Weights of a small image super-resolution model: widths [64, 128, 256], batches of 64.
Rows from block 7, named by matrix and row number. Rows with one number belong to one channel. Each number is 50 + 10 x the weight over its row's rms, rounded and kept within 0 to 99. All counts start at 0. After the name is the row's rms in percent of the matrix's.
# convs0: first 3x3 conv (model.mid.1.convs.0.weight, 256x256x3x3), inputs 24-31, a 3x3 kernel for each
# convs1: second 3x3 conv (model.mid.1.convs.1.weight, 256x256x3x3, transposed), outputs 24-31, a 3x3 kernel for each
convs0.42 109:57 50 49 70 55 49 54 45 41 66 38 52 54 61 51 50 60 58 57 54 46 44 51 55 41 40 64 49 47 42 41 45 48 40 42 61 52 43 46 41 41 37 39 40 46 65 65 67 48 66 50 60 53 47 29 53 48 45 71 48 67 62 37 42 45 65 44 47 40 62 84 43
convs1.42 110:50 63 43 58 64 46 64 61 57 36 52 49 72 58 49 57 47 42 53 51 49 50 52 53 65 61 60 33 22 55 27 49 51 53 64 40 55 54 66 74 65 42 51 58 68 53 48 45 35 34 55 38 40 55 34 47 58 69 76 46 52 42 61 37 45 46 44 45 61 42 51 56
convs0.43 117:36 45 53 51 53 49 55 62 67 46 38 42 68 69 46 58 76 66 46 22 25 59 52 34 66 67 60 58 53 55 49 46 50 39 61 70 53 56 63 54 60 43 59 60 68 44 51 58 42 35 45 60 42 38 56 54 61 54 56 55 62 59 58 62 51 43 51 62 42 53 54 49
convs1.43 113:53 75 64 39 54 65 48 55 48 56 49 40 55 53 43 55 58 47 38 34 39 59 62 46 46 53 54 49 59 60 46 55 40 39 27 38 50 38 25 42 39 49 59 44 58 51 32 32 41 50 48 45 40 59 47 35 49 68 55 57 44 51 50 60 59 59 58 52 46 48 27 14
convs0.44 105:62 36 62 52 51 57 43 50 63 42 52 46 46 46 44 48 25 57 56 36 27 38 50 36 34 28 31 52 53 73 51 49 72 61 58 45 35 41 47 40 47 74 45 40 33 51 55 54 63 56 42 57 48 64 59 57 52 75 53 50 49 40 71 35 49 40 44 57 64 43 54 57
convs1.44 110:68 48 45 42 51 59 43 51 51 61 56 57 50 63 46 38 58 43 47 54 53 54 34 54 31 45 56 51 38 31 40 40 47 28 48 38 58 45 59 64 55 58 70 41 55 46 39 57 38 64 46 49 29 46 64 54 56 49 41 40 41 64 41 49 40 57 46 51 39 47 53 40
convs0.45 100:63 42 55 56 49 49 36 48 48 43 47 44 27 48 82 66 56 80 59 47 68 61 44 52 61 54 40 44 44 56 44 57 31 47 50 61 48 35 39 33 63 45 49 56 49 53 45 46 47 47 53 46 47 50 50 52 46 55 42 63 34 53 42 57 33 55 45 66 43 43 54 42
convs1.45 100:45 58 46 47 56 64 36 47 47 64 36 36 49 44 43 46 28 48 57 50 56 60 34 63 22 47 33 49 51 53 77 37 69 33 63 50 57 61 52 55 43 58 43 52 58 52 56 58 47 57 43 64 38 42 60 60 38 49 44 57 68 44 53 51 54 67 59 37 47 45 62 58
convs0.46 098:42 49 43 53 43 53 54 36 38 64 69 72 37 38 51 48 60 82 49 38 59 59 52 69 34 42 43 49 37 50 57 53 45 38 54 30 24 57 41 63 69 54 35 64 48 50 59 62 56 60 49 56 52 58 43 44 41 68 55 56 31 45 57 74 58 61 32 33 38 37 44 34
convs1.46 105:60 59 52 39 44 48 44 40 54 46 31 60 59 69 47 43 45 47 50 69 47 53 48 37 39 77 35 54 66 59 60 42 49 62 53 68 46 49 56 52 68 52 42 44 34 37 50 51 64 54 56 49 37 40 68 60 57 38 24 57 56 38 45 62 65 45 33 53 55 50 41 48
convs0.47 122:50 63 50 48 48 45 47 47 40 45 09 27 41 47 29 41 50 43 42 28 18 61 41 20 57 50 28 60 57 50 60 70 50 61 51 57 34 33 33 40 63 32 38 38 25 43 48 63 51 55 66 43 55 58 46 48 49 54 51 45 52 45 52 55 43 34 58 48 35 42 39 46
convs1.47 090:56 54 63 55 70 48 65 50 57 61 65 51 52 77 58 79 74 44 50 50 50 36 34 74 61 60 43 59 59 50 51 53 49 33 45 51 65 67 64 48 68 73 51 38 64 47 46 45 50 50 52 63 59 57 55 64 40 52 44 53 50 45 52 57 44 35 57 30 33 57 49 61
convs0.48 089:48 43 47 61 55 53 54 57 57 61 47 57 54 39 47 45 35 50 36 45 38 44 56 44 42 49 37 60 58 66 52 56 52 39 42 60 69 67 47 75 53 51 58 61 53 39 47 53 41 54 55 48 59 54 55 41 57 54 54 55 49 53 46 58 55 53 41 51 50 49 54 57
convs1.48 104:44 36 53 52 54 27 45 45 26 39 45 38 43 45 51 45 50 39 60 58 49 54 41 50 72 55 75 30 42 65 54 40 54 41 55 50 44 53 60 42 48 59 56 48 48 49 36 58 50 44 39 53 54 41 48 63 64 39 48 67 51 63 53 43 46 42 31 53 48 55 66 44
convs0.49 108:46 53 60 53 57 76 53 59 49 65 48 53 54 68 50 73 44 78 54 33 55 64 50 57 62 42 41 37 61 42 42 66 47 46 53 48 57 68 38 54 52 47 61 59 77 47 43 57 40 57 73 44 48 53 51 70 50 55 37 72 39 95 69 30 40 43 48 49 47 21 56 39
convs1.49 108:41 49 36 51 35 75 47 49 37 66 32 58 44 55 64 48 56 54 36 47 56 61 43 51 51 39 48 46 27 46 54 57 59 53 40 63 54 42 43 46 51 49 54 50 55 60 42 50 53 62 61 56 45 41 57 46 32 46 52 47 40 60 49 45 44 46 41 40 54 46 53 47
convs0.50 089:58 59 63 39 48 35 67 64 41 70 50 47 63 45 32 32 55 30 56 39 39 48 63 35 48 41 35 55 57 40 61 53 56 49 40 62 57 48 55 50 50 57 63 41 49 48 53 45 51 53 58 53 46 48 55 44 44 61 79 59 49 61 57 62 58 40 65 50 33 42 54 51
convs1.50 104:36 40 57 41 45 54 54 43 39 53 47 50 54 51 33 52 60 45 62 73 74 57 40 53 46 55 55 51 51 59 48 46 35 51 44 52 46 48 47 45 63 44 57 40 51 33 36 40 67 40 33 60 44 37 51 62 70 51 57 45 44 57 51 62 50 53 64 54 40 55 53 33
convs0.51 097:52 56 63 64 48 57 37 50 36 48 52 56 53 66 60 52 61 75 62 58 46 51 59 53 62 32 60 47 51 40 59 49 41 47 29 37 57 46 43 65 57 51 74 52 39 63 51 52 52 48 55 47 54 57 47 55 41 22 55 50 42 49 62 67 45 56 49 67 39 47 50 48
convs1.51 101:37 41 60 63 49 41 57 55 47 66 53 33 59 44 58 47 36 50 45 67 76 36 52 60 58 56 47 52 22 49 43 48 29 49 62 50 57 40 18 57 55 50 30 34 49 76 52 53 63 48 59 68 42 49 46 45 54 58 43 50 62 55 41 38 37 45 22 35 23 38 61 54
convs0.52 096:44 46 52 43 58 60 30 51 44 61 59 36 58 63 24 53 92 69 57 53 59 69 40 54 56 67 80 36 53 58 43 47 44 48 33 68 72 41 57 64 25 48 49 28 45 58 51 48 46 45 54 65 57 59 51 49 54 54 60 44 49 53 62 61 54 39 52 28 60 43 72 72
convs1.52 086:68 56 51 44 45 63 49 43 46 56 49 58 47 47 31 44 26 30 57 43 61 65 59 42 40 39 56 50 60 57 57 58 44 42 56 60 68 58 37 73 54 46 51 56 48 56 51 52 53 49 43 49 70 45 48 46 55 60 53 57 51 39 58 53 61 55 49 64 40 44 42 44
convs0.53 091:62 41 44 55 57 59 57 36 30 49 26 35 29 24 44 33 24 56 47 41 75 46 68 45 45 55 59 53 50 58 53 47 57 56 53 58 34 38 43 66 46 47 30 42 52 57 43 46 64 46 46 45 36 29 68 50 55 50 60 49 52 52 57 42 48 53 31 49 42 48 50 30
convs1.53 095:52 64 36 53 34 50 53 54 65 59 65 67 62 68 48 55 78 50 44 39 58 57 41 50 59 37 69 56 49 52 59 51 19 53 46 48 41 65 55 44 63 53 65 75 49 32 46 32 54 44 48 41 63 23 40 62 30 74 39 56 42 36 41 51 53 47 66 51 54 51 51 47
convs0.54 104:42 56 47 48 41 51 43 59 56 38 32 41 34 44 56 35 37 45 49 54 42 52 56 32 58 47 35 54 39 29 47 52 47 43 58 60 57 43 47 48 48 56 54 53 61 41 49 45 49 56 60 52 58 63 48 64 51 50 60 60 48 60 53 48 36 43 55 59 45 35 68 66
convs1.54 099:52 56 61 66 77 78 59 63 68 40 40 20 53 52 57 68 63 58 52 57 75 36 36 75 57 49 67 53 51 52 54 48 57 47 51 30 58 43 43 62 57 53 38 55 57 25 46 44 50 48 44 54 47 70 39 51 56 32 42 39 49 64 52 69 45 54 59 36 42 51 42 41
convs0.55 095:55 55 68 47 46 37 49 49 51 58 53 50 52 59 56 21 43 61 51 62 57 47 54 60 43 66 41 59 65 51 59 36 44 58 57 38 54 38 53 58 56 59 63 54 57 49 52 43 56 43 70 54 63 54 49 57 49 51 56 58 33 51 55 35 57 63 48 52 53 32 32 55
convs1.55 084:67 50 51 47 53 45 65 60 50 42 54 36 63 35 43 44 44 49 48 51 45 52 46 54 46 46 57 42 33 26 33 58 38 45 30 50 42 30 50 51 33 49 45 35 66 56 55 46 55 62 53 50 57 50 56 57 54 40 40 52 60 57 41 45 41 43 52 50 45 53 57 53
convs0.56 094:39 46 42 58 51 55 47 51 46 45 52 50 50 56 37 44 46 42 66 52 43 53 48 50 64 50 54 52 68 52 54 68 67 48 67 54 37 55 57 49 60 39 44 75 37 48 40 23 46 50 43 51 51 47 53 56 61 45 55 29 36 46 47 41 33 35 43 24 52 47 38 37
convs1.56 103:50 26 39 29 56 46 41 29 32 55 51 39 55 67 55 54 34 49 59 49 25 49 59 55 65 42 51 48 39 41 47 54 55 45 49 55 67 56 52 57 49 31 55 56 52 54 48 59 60 44 47 54 54 40 24 37 33 36 42 59 42 23 39 64 62 55 71 70 42 64 69 59
convs0.57 099:41 45 49 46 50 42 56 39 57 44 47 43 35 33 65 51 38 63 53 32 60 20 52 44 38 45 31 33 31 47 31 52 51 39 55 43 48 64 60 51 79 28 51 55 46 46 53 46 43 33 44 43 37 50 45 51 48 50 57 61 57 53 61 42 49 55 49 39 58 49 73 58
convs1.57 103:58 67 64 70 41 52 68 41 45 58 44 44 32 33 52 57 68 72 61 45 55 41 51 44 38 59 49 57 54 62 48 48 47 40 65 54 27 46 55 21 44 43 29 49 64 61 44 58 66 42 57 47 53 52 45 63 48 54 59 64 59 47 32 46 52 62 46 40 50 41 58 50
convs0.58 085:40 47 64 51 53 42 73 48 60 54 40 35 59 42 41 50 62 44 39 47 37 56 47 38 55 33 45 57 47 36 48 55 51 45 32 48 43 55 42 40 45 34 47 12 22 36 50 57 48 51 66 54 54 51 53 52 47 62 86 72 65 53 55 55 33 44 43 62 57 46 49 56
convs1.58 104:36 53 55 26 47 47 39 44 33 36 43 41 51 20 41 46 53 53 46 35 50 67 47 46 48 70 44 60 66 48 49 56 41 43 52 57 45 60 54 47 45 50 55 53 46 54 68 53 49 53 50 50 49 57 44 56 46 36 50 43 44 36 58 54 45 48 62 55 61 38 26 56
convs0.59 093:65 53 49 59 44 44 37 55 42 56 47 68 61 61 68 41 41 25 56 66 45 45 46 59 39 55 56 52 60 55 48 34 66 43 55 28 63 65 41 39 39 68 51 50 60 50 52 43 46 55 46 45 50 60 56 51 59 54 46 49 47 49 57 33 17 64 50 77 68 34 31 48
convs1.59 087:48 44 48 62 61 46 67 51 45 50 55 30 46 56 42 45 41 60 53 41 37 58 56 70 59 23 55 57 50 60 55 60 55 50 49 44 55 61 38 63 64 72 54 75 53 46 38 46 44 46 53 56 53 38 57 52 63 54 46 47 38 47 65 57 46 54 58 59 56 40 47 61
convs0.60 096:52 45 31 52 49 56 52 38 36 54 58 61 50 52 42 41 60 54 36 49 61 40 56 60 43 35 55 46 45 39 52 61 57 48 53 59 54 50 50 57 55 49 61 38 38 64 58 49 59 46 55 37 42 51 56 46 66 46 56 63 52 57 62 72 53 67 45 63 63 32 40 46
convs1.60 092:41 64 60 54 53 26 47 38 54 48 52 47 65 51 47 60 51 49 61 55 53 36 70 63 70 58 45 49 67 55 47 50 53 57 53 56 42 52 50 48 27 64 43 46 54 48 79 51 72 50 66 51 56 55 57 60 65 52 52 47 42 43 40 58 57 62 41 45 49 59 59 69
convs0.61 092:55 56 44 50 68 58 52 46 74 43 43 43 25 31 38 42 30 53 50 53 63 53 54 42 46 61 40 55 53 46 64 38 76 78 51 50 33 31 42 32 36 32 43 28 44 57 57 58 48 60 54 51 57 44 42 52 48 58 41 46 45 40 51 44 51 55 58 59 52 46 35 51
convs1.61 114:45 35 41 37 46 44 29 45 25 50 61 47 42 57 54 61 62 63 52 46 51 48 56 47 52 41 47 46 59 51 40 52 37 40 48 44 50 42 61 69 44 59 70 45 55 36 67 70 49 72 39 49 56 57 58 51 57 54 62 44 54 47 45 52 71 54 60 62 51 71 43 33
convs0.62 117:46 50 49 57 47 49 47 65 46 60 44 42 56 50 36 53 47 55 56 56 48 45 60 54 40 52 47 56 67 48 53 60 60 53 39 49 50 58 56 44 63 32 47 39 13 53 52 51 52 45 61 49 54 55 54 58 66 45 43 61 47 59 57 51 52 28 56 52 54 51 51 44
convs1.62 096:64 32 43 51 51 50 45 43 53 46 49 56 55 52 43 54 49 66 38 67 50 52 47 67 55 46 55 53 35 49 58 41 34 51 41 64 58 40 55 51 48 51 62 49 70 55 53 54 47 48 59 53 54 58 51 36 56 57 50 45 37 52 61 61 54 61 53 51 43 56 47 53
convs0.63 097:49 37 56 34 49 47 44 45 58 29 51 54 49 55 52 52 40 45 57 46 57 48 30 56 36 36 48 55 41 47 54 56 47 46 48 52 49 49 35 45 82 55 65 49 40 35 51 48 53 53 48 47 52 48 43 61 38 51 48 49 47 46 40 61 42 47 68 46 58 64 47 50
convs1.63 089:54 55 60 53 39 57 50 52 56 53 34 29 49 46 49 59 52 52 68 48 57 41 51 44 50 30 42 65 63 60 49 31 70 59 38 52 57 37 55 60 55 63 52 55 51 52 40 43 56 43 57 50 40 47 58 45 50 44 44 46 41 45 48 40 54 42 17 55 54 53 33 18
convs0.64 086:57 77 36 42 42 54 43 62 70 59 39 60 66 52 69 80 67 56 37 32 52 31 41 36 59 32 33 48 51 47 43 51 43 61 51 64 46 47 60 31 56 52 37 43 35 49 58 60 58 55 61 60 47 47 44 55 62 51 39 38 69 58 52 62 54 58 44 58 55 46 53 45
convs1.64 088:43 52 49 41 61 57 48 42 55 56 64 51 34 40 57 69 41 52 40 58 34 39 48 55 43 66 60 59 54 41 45 52 61 48 51 59 40 44 48 43 33 51 51 64 50 45 42 50 48 53 52 50 45 34 67 63 56 46 43 49 62 55 45 43 57 36 56 47 50 51 64 65
convs0.65 104:40 44 33 54 57 41 38 37 54 46 69 55 49 61 43 57 62 58 50 49 55 57 69 59 51 61 56 43 33 38 50 49 44 22 35 49 36 43 34 32 36 34 40 24 34 51 63 51 62 50 48 63 54 54 53 58 56 52 53 56 47 53 34 22 29 47 32 45 44 34 39 62
convs1.65 096:54 38 49 69 49 61 64 65 44 72 51 61 65 63 53 30 44 41 46 31 69 44 53 60 57 47 58 54 63 49 41 53 47 58 31 23 40 53 60 35 43 58 52 56 47 52 61 38 44 50 41 46 41 52 58 44 47 41 30 58 45 50 61 61 59 51 40 51 46 44 36 37
convs0.66 098:42 44 44 56 53 56 49 26 35 32 40 54 41 43 50 65 59 56 50 65 46 59 59 47 59 55 48 43 39 39 47 55 48 53 49 56 49 54 52 42 61 63 62 47 66 40 47 58 50 44 57 39 37 41 45 61 57 40 48 52 63 42 64 21 38 55 35 47 56 45 47 32
convs1.66 092:60 86 55 62 50 37 42 67 57 50 44 39 45 35 41 39 61 62 46 37 43 70 40 45 42 50 61 60 53 44 36 51 62 64 58 71 43 64 51 32 33 48 65 65 48 57 52 68 39 45 49 45 51 38 28 65 64 60 64 46 38 42 58 61 50 56 47 46 59 70 52 73
convs0.67 099:33 46 50 49 47 53 42 45 38 71 68 58 63 50 42 52 45 67 38 41 42 57 42 30 54 47 52 59 39 56 37 53 59 45 48 27 69 41 55 53 41 62 48 53 74 55 44 44 50 55 54 41 42 34 54 49 55 49 47 55 30 59 35 42 64 56 44 33 53 40 38 68
convs1.67 101:48 38 56 65 36 57 53 49 53 62 56 55 42 39 44 48 32 39 58 46 65 56 54 48 58 49 44 59 54 46 42 40 58 54 45 49 40 70 38 46 25 63 42 47 46 41 38 35 55 43 46 58 42 49 41 53 49 52 53 41 33 57 50 60 70 54 51 32 51 74 29 50
convs0.68 099:53 65 42 34 61 60 55 42 58 54 69 50 56 59 62 56 46 67 66 68 59 64 60 56 53 40 50 37 40 42 32 38 40 50 57 44 43 37 30 35 34 24 34 41 18 66 54 42 57 53 59 46 53 67 43 29 56 67 63 50 45 81 60 45 42 34 43 58 57 44 41 38
convs1.68 113:57 48 59 29 51 54 48 37 63 45 47 53 45 34 60 55 46 58 52 42 43 36 42 42 53 36 39 54 57 68 46 38 64 57 34 57 54 47 53 49 47 47 54 48 50 51 47 57 43 52 31 36 47 38 47 46 58 55 43 57 56 48 38 47 40 65 46 50 62 46 40 59
convs0.69 116:39 36 61 35 41 57 45 47 58 36 34 40 36 59 47 42 53 46 50 57 63 40 57 52 30 48 44 46 61 42 51 43 49 45 38 59 37 42 61 46 52 42 54 36 39 48 39 59 63 55 40 61 56 31 58 38 40 38 35 34 46 60 62 47 72 56 46 58 46 35 58 68
convs1.69 093:68 50 54 51 56 70 54 49 43 50 65 56 48 70 60 50 60 48 55 49 54 50 36 58 44 54 59 35 67 57 68 49 26 38 31 28 54 58 48 61 49 60 51 52 56 41 52 49 48 37 47 57 43 30 65 59 54 48 60 47 51 40 50 62 73 69 63 51 42 54 52 55
convs0.70 092:61 55 41 42 50 40 57 56 60 49 45 46 50 35 46 34 29 38 53 50 58 53 51 60 48 36 56 58 51 72 47 46 54 63 50 48 43 56 51 50 63 34 43 55 14 59 64 57 63 65 59 45 50 57 38 55 45 56 65 59 42 55 61 58 64 43 60 58 86 34 38 38
convs1.70 091:56 53 53 45 55 51 45 44 49 65 57 48 65 50 60 63 52 64 49 39 40 57 60 57 48 33 47 40 53 32 50 36 44 41 48 38 50 47 46 53 44 30 61 63 47 69 56 67 53 53 73 58 56 53 56 54 46 53 60 58 60 41 56 63 35 56 22 63 42 63 29 42
convs0.71 094:47 56 50 54 43 52 50 47 57 59 73 41 53 45 36 73 85 46 50 59 45 44 53 47 23 46 36 43 50 56 45 51 46 39 40 59 51 29 70 55 40 61 73 44 51 56 44 45 43 38 48 46 51 52 39 36 52 56 55 59 46 50 49 46 48 69 46 40 55 32 51 44
convs1.71 092:61 47 50 66 44 40 59 32 50 32 32 57 46 46 30 53 48 48 41 62 62 49 28 61 53 39 44 50 59 79 55 52 65 41 72 62 39 38 28 39 49 68 31 38 45 67 28 49 53 52 26 46 55 39 64 63 57 47 55 48 65 36 29 48 38 46 52 42 47 34 51 50
convs0.72 099:48 52 49 52 34 51 39 29 41 51 30 61 51 36 55 43 62 41 50 40 21 42 45 57 17 46 45 42 54 54 41 42 53 47 46 48 61 51 73 59 61 78 75 57 42 45 56 50 38 45 40 45 20 51 44 51 54 39 49 36 38 43 56 42 60 63 32 47 48 48 62 49
convs1.72 117:51 45 60 44 59 58 47 41 54 32 59 48 63 46 52 45 46 57 42 58 56 68 44 60 45 38 47 59 54 48 52 43 53 48 56 58 29 47 43 37 53 52 35 47 45 52 47 62 50 57 47 47 55 38 48 70 57 49 15 49 58 47 47 45 49 52 62 48 54 54 52 57
convs0.73 122:54 75 48 60 57 47 46 55 40 31 47 38 38 46 32 41 55 46 99 99 61 83 61 49 51 40 50 43 42 46 46 35 47 44 47 54 37 36 46 48 39 42 35 35 40 44 55 54 59 50 41 58 59 52 48 52 56 59 52 52 37 45 43 49 50 44 66 63 54 59 61 70
convs1.73 100:66 43 44 53 32 50 46 36 56 50 52 45 80 48 42 49 39 48 49 57 31 52 25 31 45 54 44 50 47 48 49 56 52 51 44 50 67 56 57 61 59 46 36 48 60 45 59 52 54 53 41 51 44 26 59 71 61 49 49 58 50 48 46 50 38 52 51 50 51 52 47 48
convs0.74 094:62 55 53 48 38 56 41 49 62 61 58 67 54 71 51 44 57 44 50 47 49 58 39 55 39 61 60 67 45 61 56 49 65 71 63 66 75 46 64 60 71 53 50 57 59 43 42 46 52 56 59 52 57 46 41 52 51 52 47 62 66 53 60 47 52 41 61 50 64 63 54 38
convs1.74 100:62 51 48 50 53 48 42 42 35 56 52 49 59 51 54 56 57 67 48 36 39 53 48 52 44 52 64 56 44 47 34 52 54 43 45 33 50 47 42 71 24 50 51 38 70 58 53 59 65 48 59 66 51 55 48 49 50 41 52 37 33 48 62 48 69 45 60 46 53 50 47 50
convs0.75 096:50 47 52 50 63 54 50 47 62 40 37 46 46 60 56 45 59 61 42 47 48 51 71 54 56 57 45 42 57 48 57 42 43 59 48 48 32 54 33 23 31 32 36 24 17 49 57 69 66 63 67 66 75 66 45 55 49 48 57 52 55 61 54 35 47 51 49 48 48 51 48 45
convs1.75 116:49 52 68 47 60 64 43 49 39 49 55 35 67 71 56 53 61 51 45 32 40 54 52 41 59 59 62 60 56 60 58 54 55 54 56 42 51 53 70 51 53 62 50 55 60 62 59 54 48 63 57 57 47 53 46 61 54 33 53 51 56 49 51 54 69 77 70 86 60 66 69 60
convs0.76 104:28 62 48 55 39 44 36 48 52 49 50 56 40 50 49 47 45 63 64 45 41 45 51 55 51 52 55 49 36 59 44 49 63 49 79 58 54 68 59 44 23 49 48 43 70 46 56 76 51 58 70 43 46 50 55 37 35 49 48 47 38 50 41 61 44 49 54 52 59 54 62 53
convs1.76 095:54 47 47 43 46 33 32 44 48 64 53 41 50 64 45 49 62 39 43 64 46 57 50 75 35 63 37 43 56 45 37 42 50 42 57 62 49 60 33 68 56 44 47 44 44 65 60 57 40 60 64 45 49 44 49 48 48 42 62 64 34 61 39 59 38 55 68 54 44 44 69 52
convs0.77 095:57 54 65 47 44 59 53 52 56 56 47 46 47 56 52 62 47 52 50 47 48 43 52 50 44 45 48 39 46 47 61 59 57 60 71 59 43 57 47 61 61 61 59 63 73 61 58 63 45 43 41 33 29 44 51 56 54 51 58 46 53 46 44 47 35 47 61 47 50 42 44 35
convs1.77 115:59 63 62 47 56 74 35 36 50 42 62 52 34 60 43 39 38 36 61 67 63 53 57 53 59 48 49 55 59 60 55 62 53 68 59 52 44 46 41 43 55 67 57 50 53 57 57 68 42 56 51 49 38 34 54 55 57 52 51 50 31 25 35 49 50 56 48 54 62 59 78 73
convs0.78 111:36 44 45 50 64 57 49 50 65 56 60 63 53 57 70 64 64 45 52 55 48 39 40 51 51 63 52 48 46 68 36 41 39 80 48 44 54 42 44 56 47 51 59 42 56 41 61 50 40 55 56 41 53 62 47 62 59 53 60 44 50 50 38 43 41 58 32 32 42 47 46 64
convs1.78 112:42 36 66 53 65 31 57 45 48 53 51 59 60 55 64 62 69 53 54 58 38 53 54 63 45 56 52 70 55 48 43 62 54 53 63 48 42 39 45 39 47 29 48 44 57 60 70 45 55 49 54 62 64 70 34 50 63 61 49 56 63 51 42 42 53 41 60 57 50 59 51 39
convs0.79 115:75 67 49 33 44 56 49 72 46 38 58 58 37 58 55 43 33 41 58 45 62 39 62 49 37 52 34 33 46 40 50 63 45 95 67 36 73 60 42 29 49 49 43 58 50 48 64 56 45 59 49 56 39 53 56 44 51 49 46 57 42 54 40 37 61 52 58 59 37 45 34 51
convs1.79 092:37 66 66 60 57 38 45 57 45 50 61 48 63 61 30 47 43 51 48 61 36 54 60 44 50 19 39 43 39 43 43 54 44 65 35 37 51 29 56 36 76 44 52 56 27 49 40 47 38 53 58 50 39 50 49 46 54 43 51 42 35 47 66 62 49 60 50 59 58 57 45 38
convs0.80 113:54 52 50 42 37 39 49 39 49 46 59 57 52 57 45 54 55 39 39 47 42 40 34 52 55 49 57 58 56 39 43 49 46 45 52 47 46 49 41 64 65 67 56 73 51 56 57 59 45 63 49 47 50 46 57 62 55 55 72 58 50 49 44 41 57 49 50 59 45 45 42 45
convs1.80 105:62 54 61 50 47 61 44 37 42 53 51 53 49 56 48 46 33 51 60 56 44 59 60 61 59 46 62 41 36 40 56 62 67 54 54 63 40 55 57 40 50 76 56 54 46 47 49 48 41 50 53 60 36 30 70 57 63 45 53 45 49 41 58 43 51 60 53 60 54 45 41 57
convs0.81 082:54 65 54 67 61 46 54 53 66 53 37 52 52 43 41 59 51 53 59 45 44 57 55 51 58 70 66 53 65 64 66 59 51 67 55 53 42 53 27 42 39 52 39 30 31 53 58 62 54 60 49 50 61 44 55 77 43 56 56 43 56 46 63 22 37 25 28 38 26 18 29 35
convs1.81 099:32 36 42 29 37 33 47 27 37 50 48 46 56 51 44 62 60 44 60 46 51 61 33 53 49 34 45 49 45 35 38 35 51 37 47 32 35 64 63 63 67 44 56 58 56 47 60 54 52 65 42 56 68 62 43 32 52 24 53 38 53 42 31 61 58 55 65 57 47 60 65 47
convs0.82 110:58 49 35 61 52 45 58 51 48 51 44 55 40 48 54 41 42 50 49 33 31 69 37 35 62 52 37 55 49 50 63 46 53 58 46 52 50 48 53 63 52 44 65 51 55 55 50 37 46 47 46 51 34 45 51 59 60 55 58 60 54 51 64 41 55 69 44 70 59 44 48 54
convs1.82 117:54 55 59 56 61 61 57 70 59 62 55 53 56 64 54 43 57 55 71 56 39 44 48 47 27 35 52 60 59 53 54 55 54 50 46 54 38 44 35 35 43 38 44 41 40 58 62 48 72 60 39 66 50 41 50 47 46 59 62 43 58 63 50 46 56 65 60 67 57 44 66 65
convs0.83 095:51 56 40 57 43 57 37 50 38 51 59 49 34 40 67 64 42 66 56 53 47 39 50 39 73 49 44 41 45 44 48 55 52 47 57 49 49 41 54 59 42 55 42 50 51 50 47 63 55 70 61 47 51 38 52 50 48 29 51 59 45 42 47 41 77 72 57 34 82 75 63 39
convs1.83 103:47 46 54 60 40 56 46 38 51 42 16 54 51 58 35 54 41 54 59 51 63 52 49 35 48 63 52 70 42 40 53 50 47 63 67 54 55 31 56 46 61 44 68 54 53 69 41 42 51 49 67 53 46 60 70 53 52 44 53 42 62 49 47 45 33 24 53 43 32 31 49 43
convs0.84 121:51 61 56 40 53 59 48 59 57 52 50 37 39 50 35 61 44 46 45 64 56 35 54 48 37 45 37 50 58 48 52 54 60 69 58 48 44 53 51 38 51 35 48 53 39 48 50 50 51 61 53 42 60 48 57 52 48 46 53 54 56 72 63 34 42 51 43 38 51 59 51 51
convs1.84 098:54 67 71 56 57 59 62 55 55 51 51 38 64 75 58 74 69 58 55 57 42 48 51 45 53 50 49 51 60 43 37 35 51 47 52 42 42 42 44 47 38 52 49 51 44 56 47 59 56 54 60 49 55 53 47 47 44 42 41 64 49 56 34 58 42 51 48 49 59 43 45 61
convs0.85 085:51 38 56 40 50 39 42 46 38 35 39 34 61 85 60 41 70 84 53 44 21 50 37 53 53 46 49 44 47 53 55 48 51 32 64 50 75 59 56 66 46 59 52 78 67 53 62 45 46 52 51 48 46 57 44 56 61 36 58 21 58 50 48 53 48 46 34 60 50 52 45 60
convs1.85 088:55 21 55 51 51 50 45 33 48 43 36 36 33 61 42 35 37 44 48 40 24 49 49 42 47 43 34 45 47 42 51 59 27 43 67 32 63 43 46 51 47 56 60 53 37 46 57 55 50 54 60 57 50 52 36 35 63 41 74 44 38 50 57 45 68 48 52 59 53 39 62 60
convs0.86 091:53 45 45 62 59 64 44 51 51 68 47 47 58 47 68 42 54 66 55 52 56 51 44 51 52 47 49 49 58 58 60 47 57 49 57 48 55 66 49 35 37 49 47 41 38 43 40 51 56 41 50 56 40 48 55 48 40 49 41 55 60 46 55 64 58 60 42 57 50 40 43 50
convs1.86 083:62 73 63 58 52 62 45 58 59 54 46 38 44 55 52 34 48 46 61 52 35 27 40 41 46 59 45 46 58 41 48 40 39 27 54 45 59 39 46 54 42 52 42 63 43 32 58 41 68 42 48 72 40 68 54 57 51 43 55 54 63 45 49 54 59 65 53 46 42 47 49 56
convs0.87 106:66 53 47 61 47 63 41 37 67 50 56 47 59 69 59 43 56 53 35 36 49 37 53 65 54 52 66 65 43 43 51 50 48 55 45 58 33 54 33 61 55 60 46 64 35 50 58 67 58 50 48 66 73 59 43 46 51 59 45 58 48 70 76 33 58 41 44 57 50 53 53 53
convs1.87 105:44 48 55 56 67 59 48 64 48 56 44 47 54 51 51 49 46 45 36 38 39 47 44 33 56 42 31 45 56 56 47 38 51 62 55 50 63 52 52 60 58 40 75 60 67 47 45 48 43 58 47 46 60 50 30 42 50 37 46 54 42 44 48 61 53 55 58 46 68 38 41 40
convs0.88 112:44 56 57 64 49 59 43 55 60 63 68 66 45 40 44 40 52 38 52 44 57 51 71 67 53 62 78 47 54 47 34 35 42 35 34 42 49 62 56 47 48 36 42 31 38 52 58 54 58 42 44 55 50 71 39 29 46 49 40 43 48 62 46 46 55 63 31 54 47 56 55 47
convs1.88 106:65 65 49 68 75 50 84 68 45 45 44 52 70 63 50 46 28 36 39 43 40 63 62 53 59 77 50 39 46 49 42 38 57 38 40 67 46 61 69 48 77 60 48 73 56 47 60 46 52 44 49 37 35 50 39 33 52 57 40 32 70 57 60 62 58 53 44 40 44 58 48 46